config.toml
input = "log_mel"
win_length = 400
tokenizer = "word"
encoder_norm = "layernorm"
encoder_moe_every = 2
encoder_expert_mlp_ratio = 0.5
text_encoder_layers = 6
text_encoder_positions = "learned"
grad_clip = 3.0
batch_size = 128
final_lr_fraction = 0.01
Rows from block 2 of the text encoder of a small contrastive audio-text model, named by matrix and row number. Rows with one number within an expert belong to one neuron, the router's apart. Each number is 500 + 50 x the weight over its row's rms, rounded and kept within 0 to 999. All counts start at 0. Numbers have three digits each.
After each expert's rows are labels from the 100 texts, of 14976, where the router gives the expert most weight on average: "fires on" is the input token at the peak. Only what is clearly more common there than usual is listed. The data: notes from a synthesiser with random patches.
# router: router (text_encoder.blocks.2.mlp.router.weight, 8x384, trained with AdamW), inputs 0-76
# gate: expert gate (text_encoder.blocks.2.mlp.gate, 8x192x384), inputs 0-76
# up: expert up (text_encoder.blocks.2.mlp.up, 8x192x384), inputs 0-76
# down: expert down (text_encoder.blocks.2.mlp.down, 8x384x192, transposed), outputs 0-76

# expert 7
router.7:484575536463497537446586476451464554489528411442494438439524516481512551548456553541468512539452576438497493555519487489505476511538532575562582495526504498460516487559493538428482433422588438517553583409504467460488510453482544532
gate.0:468591472457449554433530488550462499498586523517446519558596568560559554573461509559436477438464478446509539575452516495542504477507451504485458486475483490471445500432535485464544510473525594495534507519484476532429534458466401460
up.0:559539521567360566523529601554484514558446533422472539417636450586410519598496538528470438354513462499569486461508500489562564476476457506603460457446407469534499452488472543586545501406500511488520451510473500514449500492404488432
down.0:476504459539477560501529417509447541619494491424554547481553484573534536414473545561469423451558557537510476509528480491549538505475494574442497526471400463478589541478513494553451462495496485496570481553529482483427558435493475429
fires on: "low"; "triangle"; "square"

# expert 4
router.4:557379461521464542525489384552463475469510453609562556552560429484446421428497474472486493607533524541549499399550486452502448438466538530400449474532489516430450477463458549382493518506483509539453442595534583469549504489508476543
gate.0:522443446490547515467441478564598547524527458558594543508453541629516465528504475589538479536472448476475487473460540522497437522466539416562550474497474506451453549522534640522595490365474498581535516404578506474455536554526394590
up.0:493538561488519615525455430400540495464468480451503539494492374572530489484502486417477475563538444509531518597592565407556419444519526538468573506534586554470522533458464524601542515514536492523501556493467513572560544446468498513
down.0:440477555454555490451490506469497567590510592487438509480505479491507467491592455547486511487430408566510575573573535497456466563467483550506497545520473399494551583546465374463560470462484511553539492526507460512471454478483507432
fires on: "pluck"

# expert 2
router.2:428507545567459528484558516548550525503535497478495521561492578489422582610522495559564572447577558444491598493540417413447421482424439590537415538472483516411459473407440582514411540481442465470515531477511450453403445515583488477
gate.0:550541507518550414500453556435554519397432383428435487540492506484452438449601451472499518512466538503441539454504486568474486485449503490488512537552459525550489533421492586609469485554388516491385594548576506496518443438492500419
up.0:532576514464515545440510514493527517614449493536396497477528529480579458398442431452496348477466544531481593543499562471456498449503559573522486459438558510541623477531574504455532503525457496494438506473497426449483456483484497452
down.0:579522456492498427427475526511439443505517495492563538453540484482479535524540549587501514570562432535424530440401507553453500527553589496500504553424455514395483521483527537492403553486402525588496555534499502515532453485493482487
fires on: "filter"

# expert 1
router.1:514500533473484473482469420554474519549594561436528537616460522465421470525576557613526503463481465593514532505463440458503446463536589515464600583459545522499501544551552570490474507492521535346365518516509568476513410415524634373
gate.0:555461516440410522464481530588507544454431513505544521513578517505536402542568464546439479459535591539496526489536524493531525463461442509499362447472470495517492510491551435480464532525466529580622482429581419484509543455489540570
up.0:562499503554547468490521446538417545530504537487507462494410633428546556455505535487505540500503518512419510511441537466535540504408523464440497419552492460525509557546454590586541479587563535469480482477377500521599449504505504492
down.0:415488499538606484494440512477448521494544521466482528550444533430502501583466482520487449449528599580640532481473524547514443458554507420517380443478515491493512534540517571508563511535502515443516516533482589556503578516514475526
fires on: "high"

# expert 6
router.6:496563521601534408466526537486502476546492564501479500477572534459569507447558449495527582532521456519514537486564487476548555440534522459553489445500492513468476563446480500620570446379573484513498419525498508592521539480479549527
gate.0:565422545407500446550474565589433555613532434554441405505476462437439537494430577574518434550493464496479608535370519415461483519414504536424407480449522550483482464514441510519462444538598589512436414484569486562470460458445436590
up.0:555413534496437493545481497548479564598491420504513511546419458436522450466407548516573428531481396452549569513316558496518433479487517547396503375517521630460464483517542424489476395474498516612447418504471446539462542513500543564
down.0:533520522458498523439505545605523512490547539517405533537549460448527500412577568555501493482495524424442506506548545388457537438533480549425435484527435518507515527498474518505508456437494406563578517481424432464414456439486484536
fires on: "notch"; "inharmonic"

# expert 0
router.0:465572450495504494515469447432601457446509501453545530536487444498509498490451517494446402517527428511483459562536519538531481561534499555507510438502501448496536548586610470474443470449483589471507558489526518570459543558490484566
gate.0:461541573526525524556424560561381593504540427520434445474429513476554545516478551510431428507515505508482509472503576499454584470500526447494513456479510458604543552545488558556384475496481542520525446571547459422528456525507522624
up.0:471539499437500516430498429509477459553512591572565533473553478530556520556511435550573530472512525466515493496443453568543466471534439541541474491436533495506431514521465398507475472442592456583528526527433455495451491463533531450
down.0:575458457440451626542547496493470537513433445541454458539495437438472405506546472445541444522531530521592338501472546533500474409417524478448526470479490581523510481492592580512564493592499546566455461521475499442506539498457507389
fires on: "gate"; "pulse"

# expert 3
router.3:517519492559523499516404514544473557485508528445592404492531532481566449524476552445538521415498505504497566433508580541492554490559486447431518527496475534499516557556528544504549543418449525624530566545498428534476479501484547527
gate.0:520494478436400466605526427481558438572436461501484564548538579489530521483518448501532576521528543458451460539537446430539554420443455575465514548444444567527504445433472450554510563533421396565526426497523473463478578467475503535
up.0:534530472515456522523512487513513446502615450506420510465446502555530455541459459456533462391472440506459478561483568529535531423518455465468552477564521489469575539519533593491463414568558419504422555488592363589411479527493443520
down.0:584469503503535485508428454399436489559516468481411455481391376514410534491480473512504436510470492466507424470455436530500511482514557492488529672551509597442562528577534537471501451429493528462514527552522484552563477434516500535
fires on: "drive"

# expert 5
router.5:545470527520487519495506551525474484621467487508465452520564472569572471513496485511519528505460502527487435425571625442569561518509574501463547480537465468550499481464526359581502574535592510520508526391533389518550363420559519504
gate.0:468492528409500444484464607478550479537476417507500443438437514503588524577508482465545603541465429522535489457426442478477493486529536481472507536468539566476489450455507541526398505491473494507523512478479493382521465518498471551
up.0:542520444600546479566482452468485561503526597526451443551522469521438591469502538520550485512429526509492465488469553453495408490502552459503477485501507466613498598502422494497559485553523475465521433507594608428567492492448421465
down.0:515468571472452560529444422474547467581513526414554477578585414543501560388510546470505536558442524421479491525565566549534566527393498464511515462452492525522496479502505524571531491534448477543514449458601449454413563484516516431
fires on: "echo"